python train.py --n_mels=64 --norm="layernorm" --activation="gelu" --residual_init="none" --lr=0.0014
Rows from block 4, named by matrix and row number. Rows with one number belong to one neuron. Each number is 128 + 24 x the weight over its row's rms, rounded and kept within 0 to 255. All counts start at 0. After the name is the row's rms in percent of the matrix's.
# fc1: MLP up (model.blocks.4.mlp.fc1.weight, 768x256), inputs 128-255
# fc2: MLP down (model.blocks.4.mlp.fc2.weight, 256x768, transposed), outputs 128-255
fc1.529 081 [115 174 135 127 155 128 117 101  82 124 141 112  99 112 144 129 118 122 140 117 128  99 140 120 190  82 127 111 130 145 113 136 137 148 149  62  90  98 162 101 175 150 163 121 150  97 120 169  85 100 139 151 148 141 150  89 172 156 128 110 131  92 125 140 110 139 119  70 115 144 122 156 139 145 118 138 116 148 136 141 153 110  85 123  99 108 111 121  97 129 110 146 148 109 114 114 120  97 131 161 164 152 145 131 136 136 129 138 143 159 172 174 157 128 163 108 161 148  99 139 131 130 129  97 112 163 148 137]
fc2.529 073 [122 157 119 103 129 119 151 131 118 124  73 117 116 138 123  79 126  95 119 105 115 151 118 160  96 126 102 143 117 133 112 111  88 115 122 161 136 135 131 158  93  67  85  98 136 133 111 155 102  72 145  99 123 101 112 153  86 130 144 153  97 147 110 113 189 137 107 177 120 120 155 112 140 126 108 123 150 155 134 119 128 121 151 149 129 158  93 154 178 115 147  98 110 130 141 115 107 140 141 143  94 143 119  88 141 107 115 133 104 132 130  82 116 110  92 122 140 132 192 140 126 110 136 142 172 129 135 147]
fc1.530 104 [120 154 147 153  99 118 161  96 137 124 142 101 123 131  93 155 120 109 151 124 177 140 120  70 116 117 118 108  96 104 116 121 129  71 126 103 125 149 117 113 138 127 159  96 123 156  94 148 121  97 132 113 106 125 121 121 139  96 107 139 148 130 120 148  83 146 142 155 134 116 139  85 115 142 122 131 124 114 135 164 129 139 124 131 108 137 145 174 140 137 120 200 168 128 155 101  92 102 140 140 126 144 154 185 145 146  91 135 138 102 122 107 148 128 108 157 133 117 150 169 184 175 139 112 119 114  94 134]
fc2.530 098 [125 144  85 148 129 123 111 124 153 101 158  87 161 142  78 164 152 112 128 146 113 167 130  83 119 118 133 175 168 127 104 114 114 103 120 115 164  92 150 148 186 136 131 116 124 125 131 122 160  68 181 178 128 131 170 112 112 124  83 116 102 109 106 134 155 128 143 130 103 137 100 133 149 112 125 161 157 142  93 126 170 158 121 117 118  98 109 144 145 130 157 126 136 122 102 151 109 113 103 172 144 112 126  82  62 112 112 134 121 123 116 133 145 136 144 111 119 142 152 167 123 165 110 122 140 132 173 121]
fc1.531 116 [109 136 184 143  75 123  98  89 129 159 155 111  73 140 141 102 116 138 124 151 154 122 108 122  98 152 146 131 141  73 132 107 125 127 108 173 155 105 130 139 153 122 139 179 139 135 167 145  84 131 170 116 145 121 116 128 115  94 129 120 130  88 139 143 120 100 124 179 181 125 140 132 132 119 108 116 150 115 137 128 145 154 131 102 132 100 112 110 140 108 114 141 133 151  84 157 163 170 145 121 101 124 129 145 114 129  86 144  89 128 111 178 156 132 134 145 144  98 142 140  80 146 112  87  96 151 167 102]
fc2.531 116 [106 152 127 161 122 118 156 122  76 158 119 159 181 121 103 102  94 138 153 172 101 103 127 140 132 130 104 135 126  94 111  77 138 102  99 101  87 116 124 154 119 121 134 135 107 106 111 147 136 125 119 141 164 118  96 119 143 114 140  95 156 108 139 103 145 149 163  98 135 136 170 122 123  95 103 154 124 118 125  90 142 155 117  91 142 112 133 139 189 133 122 104  96 192 129 159 144  86 141 145 149 142 130 102  92 135 171 113 157 113 115  95 127 113 118 129 121 149 120 130 114 148 149 159 147 133 140 172]
fc1.532 133 [127  82 121 164 141 147 115 146 146 125 112 136 108 162 165 103 142  83 125 111 119 130  84 103 117 152 107 147 122 152 125 155 125 138 103 133 141 165 135 134 123 127 160 103 166 134  76 132 138 104 138  99 129 119 133 110 121 133 113 130 157 142 110 110 120 157 106 132 107 106 124 138 133 135 154 139  77 164 129 136  98 125 116 127  92 137  91 137 155 128 193 148 182 139 164 128 106 153 137 133  98 130 126 123 158 124 122  95 124 102 155 108 109 132 150 176 134 123 136 150 133 118 131 144  99 153  67 107]
fc2.532 126 [116 100 129 156 103 156 106 122 101 128 156 147 135 134 136 121 139 117 132 152 120 136 136 158  71 144  84 114 170 128 120 151 123 120 130 109 149 157 112  59 116 117 138 136 151 105 110  99 136  96 120 143 133 135 129  75 122 132 113 112 151 143 136  86 121 153 104 139 129 125 101 119 119 124 156 144 118 124 131  99 112 135 133 137 118  90  86 142 126 169 137 158 122 103 106 107 156 143 162 108 148  72 153 110 117 108 112 136 151 138 124 141 139 115 172 147 117 145 144 104 124 114 142 110 116 146 147 148]
fc1.533 103 [162 156 126 126 120  80 177 132 146 120 144 120 103 158 128 113 118 126 128 130 112 137 130 129 127 118  99 142 119 101 175 118 124 142 158 104 151 121 119 110 135 135 158 120 170  86 120 112  92 108 185 133 128 105 105 127 132 162 113 101 131 121 165 110 142 122 121 133 124 131 158 153  61 145  83 123 101 100  98 126 161 125 123 139 105 134 132  91 152 115 147 145 150 122 113 104 107 107 127 140 132 149 135 132 101 125 168 135 111 121 138 123 149 130 150 127 145  83 107 134 106 139 139 115 101 120 171 132]
fc2.533 091 [153 133 153 105 168 149 170 109 104 132 143 121 123 115 122 117 172 108 166 126 124 116 146 137  91 127  91  95 142 146 115 117  96 140 150  85 152 115 165 118 145 110  96  89 138 118  97 128 142 139 138  86 144  99 133 172 131 101 111 130 136 119 141 143 150 160 117 127 118 153 103 129 143  97 115  51 166  89 128 122 143 141 135 130 110 153 157 115 134 117 148 137 126 142 133  80 135 150 139 123 144 138 147 124 122 142 153 122 150  83 163 123 137 118 110 140 180  76 138 115 179 137 123 111 121 138 142  97]
fc1.534 092 [ 87 163 172  92 123 148 119 148 130 154 142 139 148 129  75 154 123  94 143 140 152 108 100 106 130 127  98  94 133 129 100 135 100  94 118 161  92 121 153 139 124 127 127 136 122 103 141 108 121 151 155 124 144 111 143  81 127  88 156 108 161 163 122 117 124  77 129 133 106 157 199 127 124 116 110 118 167 127 147 128  91 115 111  89 149 143 136 101 180 129 153 156 151 133 108 154  79 127 110 131 103 108 146 141 118 118 146 151 121 109 138 155  92 115 135 102 109 151 134 133 110 137  93 112 122 147 126 145]
fc2.534 108 [164 101  95  87 127  87 120 152 112 102 119 177 163 184 102 112 147 122  91  96 126 125 128 121 162 144 115  98 133 146 101 155 109 111 125 155  96 158 114 142 131 109 152 126 138  98 115 107 127 135 154 130 171 112 150 104 126 168  91 133 178 102  83 121  83 107 134 138 132 143  89 101  99 132  90  92 145 113 146 109 163 154 154 169  87 101 111 142 132 137 120 134 143 132 114 132 123 109 100 168 125 110 128 120 140 145 147 190 117 142 121 119  80 131 115 145 136 168 115 142 119  77 122 148 157 171 118 142]
fc1.535 094 [106 119 110 119 103 152 133  78 157 105 139 125 165 122  99 129  98  63 133  97 152 140  80 123 150 125 143 105 103 104 103 125 165 125  81 106  94 176 101  93 118  94 117 172 117 102 135 128 146 126 124  98 137  75 156 120 104 134 149 127 160 154 103 143 135 136 106 129  89 163 107 101 118 120  95  98 129 140 178 146 130 102 128 125 108 176 104 119 121 124 118 124 182 130 139 119 110 143 125 186 101 127 156 147 134 124 121 147 116 132 153 169 101 135 102 148 140 141 136 142  90 138 102 126 126 125 121 133]
fc2.535 087 [164 125  91 125 136 140  88 159  89 130  90 127 116 111 164 123  94 119 109 143 119 151  98  76 130 128 125 149 129 171 171 122 126 150 112 154 118 127 136 109 110 141 107 132 116 149 132 107 129 149 131 155 110 218  93 128 127 128 174 121  93 159 145 117 113 131 129 126 155 126 148  81 128 119 121 122 126 117  89 135 102 114 138 153 122 131 109 102 136 113 126 120 136 103 100 122  91 150 133  97 147 164 103 108 149 106 192 122 142 157  90 105 109 149 158  88 132 126  83 108 167 124 107 101 144 153 124 131]
fc1.536 100 [169 157 123 130  72 129 102 131 126  90 141 134  98 137 141 127 153 146 119 126 167 112 104 163 182 118 134 110  66 105 104 141 204 167 122 122  90 116 165 111  85 128  99 118  75 129 120 124 141 137 106 135 130 148 149  98 127 154 139 125 110 110 125 101 155 135 134 116 156 107 142 160 129 114 108 148 109 133 139 141 110 138 124 152 135 152 117 151  47 119 122 177 106 124  89  96 135 116 133 129 149  96 130 150 104  93 167  94 100 126 143 135 134  99 110 133 110  71  87 145 110 163 149  94 154 147 150  79]
fc2.536 097 [109  88 128 102 127 103 116 107 113  72 140 118  82 147 164 118 105 163  90 124 147 136 131 116 132 130 122 108 142 116 153 108 118 187 161 137 156 118 114 130  92  93 110 140 162 126 134  52  88  56 101 138  94 141 153 168 117  84 101 126 100 183 136 163 104 112 127 151 142 157 121 149 121 138 139  90  90 123 132 157 133 128  85  98 135  97 142 157 113 128  86 109 147 147  99 170 126 131 117 113 125 112 104 114 154  95 115 177 108 122 119 138 145 166 102 112 119 165 130 107 140 128 100  89 150  99 106  94]
fc1.537 115 [145 144 144 179 115 132 127  97 145  98  90 111 151 131 147 151 104 136 161 123 164 126 118  82 124 113 125 140 153 119 151 122 122  96 103 106 143 135 146 191 163 104 154 110 175  90 100 166 143 114 112 112 110 145 132  82 119  76 142 140 156 134 138 189 132 111 138 126 101 150 149  96  88 157 116 181 102 120 123 147 101 108 156 123 127 177 115 151  95 123 151 164 119 120 110 126 111  73 148 109 116 117 161 106 119  76  98 139 106 153 142 155 133 119 135 190 134 132 110 123 113 139 117 105 126 155  85 146]
fc2.537 117 [110  73  58 141 127 115 129 143 114 142 117 107 122 119 155 118 118 106 168 137 117 102 130 126 129 121 100 107 110 178 125 123  75 101 204 167 113 124 103 136 143  89 132 134 175 126 144  75 126 132 105 186  97 144 126 110 120 154 114 126 156 131 153 129  98 158 141 121 184 105 122 173  99 169 122 161 154 167 104 137 129  91 146  86 133 105 112 145 162 151 127 110 120 135 111 166 118 128  92 159 114 110 141 157 121 126 105 128 154 101 131 105 113 133 118 131 123 145 105  99 135 143 119 141 138 141 126 128]
fc1.538 092 [169 125 113 103 111 146 106 127 198 105 128 110  98 164 129 132 128 167 137  79 151 159 143 104  98 134 105 132 106 106 116 104 123 143 164 126 151 122 132 144 142 149 119 126 152 107 139  98 102 120 144 137 126 140  77  88  98 131 117 126 132 100 174 112 157 150 133 161 118 141 125 117 136 136 174 145 111 111 133 140 137 115 128 151  94 146 135 139 145 107 182 145 140  85 117 114 107 127 120  91 146 139 108  99 150  99 110 152 116 104  87 173 170 118 153 148 143 136 131 102 100 150 133 145  81  43 112 109]
fc2.538 088 [120  78 120 131 137 111 160  89 138 150 165 128  87 152 114 129 143 153 121 125 119 134 127  88 137 151  65 168 126 154 125 158 141 131 127 152 148 111 136  98  86 161  98 164 112 145 138 130 113  86  98 107 107 132 105 110 147  93 105 127 151 118 139 142 139 122 109 142 138  66 133 117 136 101  99  96 164  93 179 133 131 156 153 127 116 118 118 126 130 126 155 110  94 147 120 132 152 122  56 104  82 163  75 169 102 111 137 153 126 129 108 174 156 109  91 172 127 135 118 111 114 128 127 134 129 106 130 187]
fc1.539 116 [141 119 131 157 152 145 128 139 121 144 125 165 101 150 139  81 157 121 140 124 135 159 144 125 111 132 128 107 125 126 144 164 124 133 100 116 121 146 121 172 117 108 134 104 138 115 125 126 128 130 138 121 127 147 160  69 116 105 152 109 137 159 141 116 180 125 131 159 149 129 151 116  86  97 118  76  99 102 141 152  86 111 135 118 112 142 134 135 119 167 122 100 177 171  79 150 123 144 128 124 157 130 153 151 100 156 127 108 106  96 134 101 116 114 144 147 171 127 121 125 146 151 131  77 110 154 140  64]
fc2.539 142 [105 149 160 146 145  94 116 131 144 112 132 141 129 129 139 147 147 132  71 149 119 120 113 150 216 127 169 181 135 119 141  96 179 106 102 154 134  95 148 145  85 142 123 144  75 158 134 127 127 157 127 122 141 128 128 138 144 152 158 131  98 110 116 123 118  90 114 100  73 154 186 129 146 130 130 114 100 106 165 138 140 126  91 127 129 135 117 106 137 128 116  97 110 136 173 163 136 114 152 136  78 142 121 139 152 145 117 116 103 161 128 130  98 146 112 114 102  87 141 111 153 125 129 153 122 113 129 129]
fc1.540 091 [134 163 164  88  95 114  76 176 134 142 128 122 140 132 154 178 131 140 132 118 148 135  95 183 144 138 118 138 152 162 105 144 123 148 148 114 165  78 146 137 138 109 151 148 116 123 118 113 126 135 125 113 105 140 121 126 132 100 120  97 121 124 159 155 156 163 116 173 108 102  92 101 102 178 126 156 141 140  87 153 103 110 154 106 110 137 159 129 141 128 183 154 152 113  92 130 116 126 143 112 129 134 122 148 137 143 113 121 151 133 129 139 153  98 121 124  99 118 135 147 109  81 112 115 106  83 118 125]
fc2.540 090 [116 158 166 150 162 121 145 108 123 118 134 113  91 119 116 185 121 113  98 118 124  99 162 137 131 139 146 144 167 159 150 144 142 103  67 121 155 131 107 105 127 187 117 121 119 129 156 141  86 153 122 172 115 157 135 115 107 149 122 143 136 116 116  98 134 100  98 157 161 144 154 108 126 123 122 109  92  86 132 144 164 157 134 126 105  81 113 130 125 166 128 137  99 179 144 136  81 113 123 138  91 165 141 132 117 107 168 124 130 126 102 113  81 107 103 155 143 142 109 135 117  90 166  95 144 118 150 143]
fc1.541 085 [143 146 151 110 126 127 168 113 108 130 147 167 127 109 100 108 117 116 121 102 104 130 118 156 109 117 113 175 128 117 124 124 203 144 104  99 105 136 163  87 139  94 128  96  81 190 114 123 133 102 134 146 193 144 135 137 139 183 160 124 121 133  88  86 154 167 156 117 138 171 136 130 124 162 147 140  79 164 160 128 135 104 102 123 110 147 121 113 123  97 127  86 139 116 181  96 167  78 148 136 134 165 148  94 118 123 124 139 112 141 143 165 106 124 147  83 130 130 117  94  75 171 144 136 131 132 105 123]
fc2.541 078 [102 109 130 153 134 123 101 152 192 123 137  76 181 112 134 133 156 112 134 132 112 137 133 130 129 123 146 100 147  99 142 121  90  88 140 148 124 137  80 126 136 125 124 151 130 127 139 143 116 124 171 120 108 114 140 133 130 132 138 176 131 152 166 125 137 129  49 120 136 103 128 131 115 106 129 136 178  90 147 111 125 125 141 151 160 108 111 156 169 151  94 128 111 126 120 162  95 138 147 114 159  92  87 146 158 130 104  99 134  94 126  91 118 159  94 184 126 119 140 184 159 153 135  98 113 114 167 133]
fc1.542 118 [121 125 125 131 142 164 118 116 115 115 129 139 132 130 115 162 105  72 134  96 146  87 127 143 153 139 112 158 124 100 150 127 110  87 178 126  95 152 167 134 126 112 123 140  95  77 113 153  98  84 139 111 120 101 138 118  94 152 136 104 124 148 140  95 168 112  72 116 100 112 120 150 140 115 144 177 147 109 111 118 146 144 115  93 148 157 111 131 122 148 111 155 137 128 132 103 103 166 140  69  97 117 158 155 160 151 126 100 113 131  88 125 115 156 149 129 116  81 102 129 111 159  98  95 100 141 117 151]
fc2.542 151 [162 146 167 101 110  81 170 108 126 134 117 164 132 141 126 172 137 110 108 131 150  81  79 145 147 145 126 142 142 156  71 121 100 152 144 154 152 128 126 109 127 137 130 125 126 139  87  96  63 123 125 130 135 139 106  97  46 122 109 120  84 140 169 164 112 120 118  72 139 132 136 148 123 146 118 140 147 149 128 152 129 117 109 129 143 134 119 138  94 167 145 118 161 134 161 144  86  94 111 161 131 113 119 135 152 121 141 126 149 147 148 112 126 118  86 135 142  58 114 122 110 164 109 137 133  99 109 126]
fc1.543 101 [119 110 144 157  85 149 133 133 103  93 142  96 124 146 123 131 118 146 112 140 149 113 136 131 124 107 101  68 150 118 178 103 129 113  90 109 112 140 125 158 191  79 138 124 148 152 110 175 142 125 134 110 127 141 126 148 118  89  93 131 108 145 133 129 179 140 127 178 182 149 123 118 127 122  75 137 106 115 125 125  89  72 162 128 118 155 111 148 135 145 157 160 137 134 106 136 138 111 134 116 145 137 156 150  98  98 136  85  89 133 111 173 156 172 140 155 133 131  96 172 124 164 122  88 109 166 102 143]
fc2.543 112 [122 147  93 134 107 173 130 206 141 127 127 158 114 110 149 148 100 144 121 141 127 109 157 128 108 106 123 133 132 124 148 121 116 152 112 114 103 148 126 135  94 134 129 109 134 142 173  88 107 186 149 116 122 177 156 128 127 137 128 133 125 124 150 101 140 169 101 126 130 105 143 137 123 119 146 125  95 135 124 104 118 144 100 140 139 150 134 136 120 111 129 145 125  88 137 142 147 127 158 169 164 141 120 114 119  98 129 152 135 118 156  91  94 112 129 107 135 112 153  86 183 122 168 142 123 168 139 150]
fc1.544 118 [138 133 131 108  91 108 144 120 149 124  82 153 119 143 204 157 128 151 163 183 111  90 154 156 116 158 129 165 102  97  78 132 145 156 136 104 176 111 126 150 111 111 135 194 115 113 138 118 117 141 134 139 125 156 167 108 152 142 139 175 191 147 111 118 114 145 124 107 138  92 144 139 106 132 148 106 152 112 122 107 103 129 134  79 105 142 138 124  92 122 202 142 108 112 178 119 155 114 147 110 134 138 146 148 152 111 142 139 100 144 107 172 167 119 112 137 106 108 131 145 116 108 148 138 107 161  98 130]
fc2.544 123 [129 111 159 102 103 103 106 176 106 166 131 150  55 137 126 124 141 156 150 139 159 114 118 126 126 120 141 155 138 132  66 121 150  97  92 125 127 112 131 127 125 137 139 137  97 117  98 109 146 128 140 144 145 145 118 137 123 157 134 139 127 154 104 164 112 137 128 148  98 111 141 116 111 132  91 144 176 129 151 138 114 120 136  87 120 107 142 146 108 148  95 122 124 106 124 103 132 131 143 161 136 120 126  85 108 154 121  71 161 123 104 119 120 113 153 113 114 111 130 124 131 111 159 179 165 142 131 150]
fc1.545 140 [140 110 133 101 123 129 147  98  84 129 120 130 158 135 123 147 118 110 164 110 184 172  81 133 137 174 143 142 123 101 136 118  81  98 137 111 151 128 147 123 174 106 134 117  83  94 123 143 110 124 160 104 118 112 132 124 121 133 123 127 147 155 177  99 145 151 100  86 112 123 173 115 144 127 144 152 164 104 109 133 152 114 133 119  88 172 104 183  98 138 125 169 152 143 125 125  85 156 159  77 106 145 128 126 156 159 139 111 121 122 123 123 113 136 122 146 111  99  96 120 132 144 100 147 140 100 105 123]
fc2.545 166 [107 176 145  76 128  80 138 122  88 108 139 129 131 127 130 105 149 158 132 144 101 125  79 131 134 107 128 127 127 121  93 118 114 170 108 113 147 123  87 107 161 111 181 171 123 181 112 119 108 122 110 178 142 124 122 112 100  96 114 151 131 135 135 145 154 123 111 137 126 159  95 127  97 139 165 108 112 126 161 134 113 155 100 114 129  95 136 116 131 168  96 139 116 127 161 118  82  77 170 157 141 104 118 139 128 126 130 131 101 128 153  71  91 127 122 131 165 113 134 126 102 128 103 141 128 107  92 140]
fc1.546 091 [104 141 130 134  93 145  94 126 120  93 125 141 112 133 124 183 132 121 128 140 140 156 103 148 125 121 158 108  77 122  98 126  98 128 145 130 150  97 117 144  71 115 118 131 125 105 161  99  95 108 142 112 131 176 111 160 147  92  51  94 108 104 162 133 129 111 147 142 131 123 105 123 129 133 121 141 115 129 138 146  94 156 120 143 131 117 157 117 146 126  91 123 146 106 121 133 145 125 169 121 134 131 153 117 159 117 150 117 132 130 128 118  96 141 126 155 158 116 203 161  81 112 109  97 132  87 150 122]
fc2.546 086 [ 81 183 123 117 147 157 109 106 121  93  96 110 104 116 136 104 127 139 135 140 129 120 130 148 105 129 182 129 127 123 124 122 130 140 109  97 133  97 107 125 137 146 139  65 154  91 132 100  98 136  82  82 127 148 145 107 183 114 103 109 132 142 138 141 121 106 181 102 106 142 161  85 150 121 122 153 112  95 116 165 151 138 140  98 141 123  98 150 101 124 138 116 140 111 105 146 108 137 111 108 172 110 119 121 106 168 162 117 160 174 102  99 104 102 125 116 126 163 121 151 147 129 100 158 114 142 142 113]
fc1.547 109 [107 106 121 152 151 138 108 129 135 116 144 143 146 159 139  81 124 117  91 109 120 126 145  89 123 157 201  97  85 134 150 152 121 137 114 124  84 131  85 172 129 147  89 111 137 121 117  76 137 136 106 143 141 131 153 143 122 116 127 105 112 163 149 123 142 101 163 138 114  97 116 124 129 117 124  84 113 114 106 135 126 137 170  99 137 142 130  98 152 135 114 108 160 135 110 101 143 178 154 180 158 145 112 144  82 148 156 148 158 132 172 111 105 149  86 106 151 140 169 140 126 121 180 152 141 116 138  94]
fc2.547 098 [162 127 127 142 131 161 124 113 113 120 149 133 175  84 111 130 125 140 102 150 106 105 114 191 139 125 125 125 146 102 148 118 118 114 141 128 152 162 134 106 123 123 123 147 143 104 113 159 117 108 127 134  97 134 144 129  88 118 139 140  92  90 130 168  95 129 143 107 122 132 121 133 112  99 151 165 136 156 116 153 112 125 157 147 114 132 121 148 147 121 171 120 123 156 136 117 142 129  96 158 140 137  83 132 135 134 141 132 103 124 118 113  60 129 152 162 127  87 124 176 138 119  78 134  94 106  97 114]
fc1.548 108 [162 144 119 169 105 175 177 110 141  93 182 152 108 141 167 126 132 113  91 109 149 129 143 144 130 137 123 140 126 126 145 139  80 143  91 120  74 138 123 121 114 146  95 114 114 116 126 139 105  96 115 153 175 131 133 110 146 146 116 165 112 139 110 107 150 140 142 140 137 143 126 118 132  98 114 117  84 136 139 123  96  91 146 141 104 127 129  75 129 136 169 132 109 140 149 111 110 156 160 164 124 155 101 131 109 152 133 123 146 140 118 137 134 153 179 149 104 150  80 146 151 156 162 129 169 110 167 148]
fc2.548 101 [158 111 135 114  98 127  72 125  73 120  99 154 177 100 163 107 127 112 125 152 135 132 142 162  73 148  99 112 127 115 113 119 143 103 110 171 132 105 136  99  87 107 121 117 149 131 114 101 155 112 100 144 137 118 110 145 123 137 156 142 150 112 142 157 149 160 135 149 132 109 113 140 149 107 146 157 175 100 108 108 148 141 116 137 124 103 143 163 161 107 150 143 143 156 142 144 179 141 152 118  84  75 137 164 137 131 144 127  88 145 115 144 115 110 137 108 120 156 196 173 126 115 141 126 121 121 119 148]
fc1.549 089 [155 149 111 105  97 135 115 107 115 123 160 129  83 144 115 163 104  93  97 138 134 134 112 153 146 141 126 154 136  94 123 119 132 123  96 208 135 107 107 157 131 118 138  87 123 102 105 126  79  78 116 116 115 134  96 153 126 142 105 102 111 106 115 136 128 110 157 190 137 103 139 101 111 139 156 162 115 126  98 154  71 134 148 127 113 111 156 133 149 119 131  98 170  77 100 155 105 140 135 123 146 132 109 103 166  82  87 162 107 114 114 143 109 131 111 135 116 132 145 174 135  90 160  83 119  78 165 129]
fc2.549 086 [111 117  89 154 132 109 115 104 130 142 112  95 102 147 135 154 137 127 151 139 142 117 129 133 126 164 157 141 133 139 127 149 129  89 106 106 170  62 104 130 110 116 101 111 118 107 131 147 131 133 133 107  90 137  79 128 156 119 158 149 163 137 117 164 125 127 106 176 127 117 120 140 166 132 141  95 167 118  83 139 122 158 114 154  75 171 119 132 153 163 161 141  94 168 114 137 146 112 137  87 145 158 132 104 119 114  85 151 173 121 119 116 123  82 107 155 190 151 112 144 134 133  99 143 140 158 120  90]
fc1.550 099 [144 108 144 121 116 140 174 139 103 131 102 135 114 171 123 123 167 135 128 141 129 100 109 120 124 145 166 165  98 142 165 145 146 104 133 140 112 118 153  95 121 112  92 157 148  71 173 114 132 117 108 110 111 132 117 159 128  99 110  84  75 178 155  72 134 108 131 129  83 121 133 181 128 137 132 175 117  77 118 132 136 112 111 165 159 119 130 106 176 149 119 120 151 115 154 143 123 134 147 119 109  87 127 138 129  94 132  99 146 141 149  95 161 152 167  99 125 157 113 101 158 134 119  93  81 125 121  98]
fc2.550 099 [150 163 107  75 145 120 148  89 135 104 107 117 134 165 140 135 159 115 161 145 118 106  93 125 114 135 162 140 150 151  97 171  93 159 118 114 111 136 132  97 104 127  96 132 163 127 146 116 114 127 114 117 137 119 108 111  97  85  97  86 156 145 165 113 172 117 127  96 132 130 123 139 125 138  98 141 148 101 124 164 166 124 123  97 128 159 111 118 143 113 109 126 187 157 155  86  56 157 120 151 156  98 126 165 101 148 166 140 179 125 124 111 160 131 104  83 186  70 116 166  93 113 164 103 147 105 142 109]
fc1.551 095 [134 114 134  98 119 120 134  95 161 103 115 101  99 109 119 128 139 161 130 131 172 138 125 170 129 115 134 130 110 135 123 168 116 114 164  91  99 130 143 142 149 135 133 120 103 118  78 120 125 126 148 115 123 151 133 137  95 121 155 146 138 134 120 114 169 100 119 198 104  97 145 171 108 139 147 132 202 134 146 160 139 103 146 175 128 147 127 164 176  95 132 107 144 111 128 137 141 112 149 142  94 150  97 138 128 122 100 120 116 113 106  77 135 115 108 153 176 138 140 174 132 126 147 144 117 115 149 114]
fc2.551 090 [ 90 110 130 130  94 100 147 155 133 124 140 122 139 108 141 100 132 138 121 120 154  96 156 134 129 128 128  89 105 108 150 154 110 149 123 113 101 132  95 138 149 135 143  91 157 110 129 177 149 169 117 143 104 111 116  78 127 111 148 145 104 131 123 106 154 169 115 126 128 134 131 164 154  95 160 120 144 120 125 125 108  91 167 197 143 143  40 147  93 145 157 106 166 141 122 146  90 149 124 137  67  59 169 113  85 154 122 139 176  98 112 137 152 132 114 128 153 111 133 126 128 144 110 137 116 103 131 119]
fc1.552 103 [131 161 115 144 163 135 112 104 110 138 113 141 123 123  92 140 154 118 178 142 116 131 110 105  91 114 172 112 117 115 145 166 104 143  85  90 149 159 130 194 134 116 119  95 141 109 144 110 124  94 106 120 112 148 105 134 124 108 132 116 151 171 133 119 112 153 126 160 119 156 165 136 124 109 153  82 125 137 116 149 126  89 120 163 148  97 137 117 110 167 123 143 137 168 159 123 110 103 127 131 150 122 145 162 134 146 140 151 169  63 109 109 152 168 121 150 144 118 153 134 135  99 125  75 112 157 130 139]
fc2.552 093 [138 132 139 134 101 140 150  73 135 123 148 153 110 135 131 103 149 113 144 124 114 200  97 110 140 119 160 173 139 177 108 134 131 145  99 132 155 143 101  93 104 138 114 130  55 105 129 163  87  97  80 108 197  86 190 159  99 118 171 112 104 126  99 120  88 140 134 160 157 134 132 117 125  91  89  95 162 107 133 121 156 115 135 136 127 119 135 119 122 117 148 137 140 160 134 141 123 130 112 130 113 187 124 122 132 116 120 125 104 179 134 127 153 122 122 129 150 124 141 158 105 133 121 136 142 119 137 100]
fc1.553 085 [134 169 146 122 133 131 142 101 140  86 147 118 135 143 112 111 138  84 150 125  96 140 147 116  77 155 110 142 122 107 125 144 118 120 167 109 129 141 134 127 148 136 137 133 138 116 149 116  76  84 136  93 123 110  94  79 116 151 101  70 150 101 160 131 108 144 123 137  95 187 139 148 162 137 144 141  79 128 136 116 123 165 108 108 144 131 112 126 152 124 166 145 121 148 133 158 103 145 138 133 119 159 142 156 200  80 125 114 137 113 143 124 130 161  98 149 174 140 138 125 129 119  83 139 106 144 109 134]
fc2.553 084 [131 158 105 103 129 117 136 110 202 177 138 106 107 144 158 174 152 103 122 108 120  80 115 128 133 134 126 123 125 145 107  89 139 123 117 115 142 100 175 134 142 165  94 127 129 109 133  94 148 134 137 156 129 124 127 167 147 107 138 172  55  99 111 118 132 140 141  84 132  75 143  92 127 105 139 127 142 122  94 140 121 158 192 103 111  90 165 117 152 112 130 113 114 143 146 143 125 108  79 108 122 145 115 179 104 136 130 129 147 162 141 137 140 114 122 110 137 154 151 165 124 146 136  77 127 144 142 108]
fc1.554 095 [101 162 185 136 134 126 131  88 132 148 124 136 139  92 121  99 123  86 125 111 154 118 143 124 131  90 127 184 136 105 144 127 130 143 131 107 107  81 112 105 180 145 120 110 128 125 130 129 156 143 167 105 146 112 154 139  97 143 159 138 151 146  89 121 101 147  93  97 136 156 119 127 138  82  96 134 166 118 141 167 156 111 142 112 140 153 133  86 134 124 107 112 124 130 142  92 161  70 143 114  87  82 137 109 117  88 133 190 101 100 158 155  98 123 108 142 135 135  93 114 102 132 109 131 112  90 138 148]
fc2.554 093 [141 137 166 155 148 125 182 117 117  83 139 102 139 117  96 191 147  99 111 122 128 113 137  84 166 125 175 150 132 142 108 129 132 110 119 112 106 163 113 152 105 110 108 127 136 136 136 124  89 104 157 148 155 110 133  98 150 157 103 118 153  97 134 111 110 133 129 163 118 106 128  86 140  99 111 125 153 154 108 124  84 149 109 119 171  94 132 123 104 166 151 171 148 123 135 148  90 160  88 172 144 107 138 128 120 125 130 128 167 131  98 164 167 141  99 108 127  66 138 115 116 138 130  93 143 111 124 131]
fc1.555 094 [140 119 171 169 110 157 139  91 123 149 128 117 127 138 117 122  88  97 129 132 131 123 111 118 137 127 146 108  69  80 130 118  87  98 107 136 151  87  95 131 125 107 148 111 203 106 142 176  77 151 154  81 160  89 117 144 106 118 102 105 158 162 120 119 140 138 126 132 135 145 122 123 139  95 130 128 132 144 119 161 113 119 103 100 152 124  88 117 128 151 144 139  98 137 102 139 115 101 140 138 111 159 155 135 141 137 134 130 110 126 151 116 146 103 111 116 128 139  93 179 106 126 146  73 110 115 149  65]
fc2.555 125 [136 105 116 128 113 136 145  83 140 108 143 129 129 136 136 114 111 124 140 142 147 116 133 165 178 124 124 132 119  89 120 174 123 118  86 135 157  97  92 119 117 119 129 173 150 100 148  88  85 128 135 113 164 130 163 126 139 131 132 122 147 128 137 116 114  92 130 144 150 124 110 137  94 116 102 129  99 106 152 139 113 111 121 134 125 119 116 116 131 156 123 124 120 155 123 126 163 107  82 139 126 142 131 141 121 131 169 130 154 163 117 171 121 118 120 162  77 145 105 120  99 153 134  69 130 144 131  73]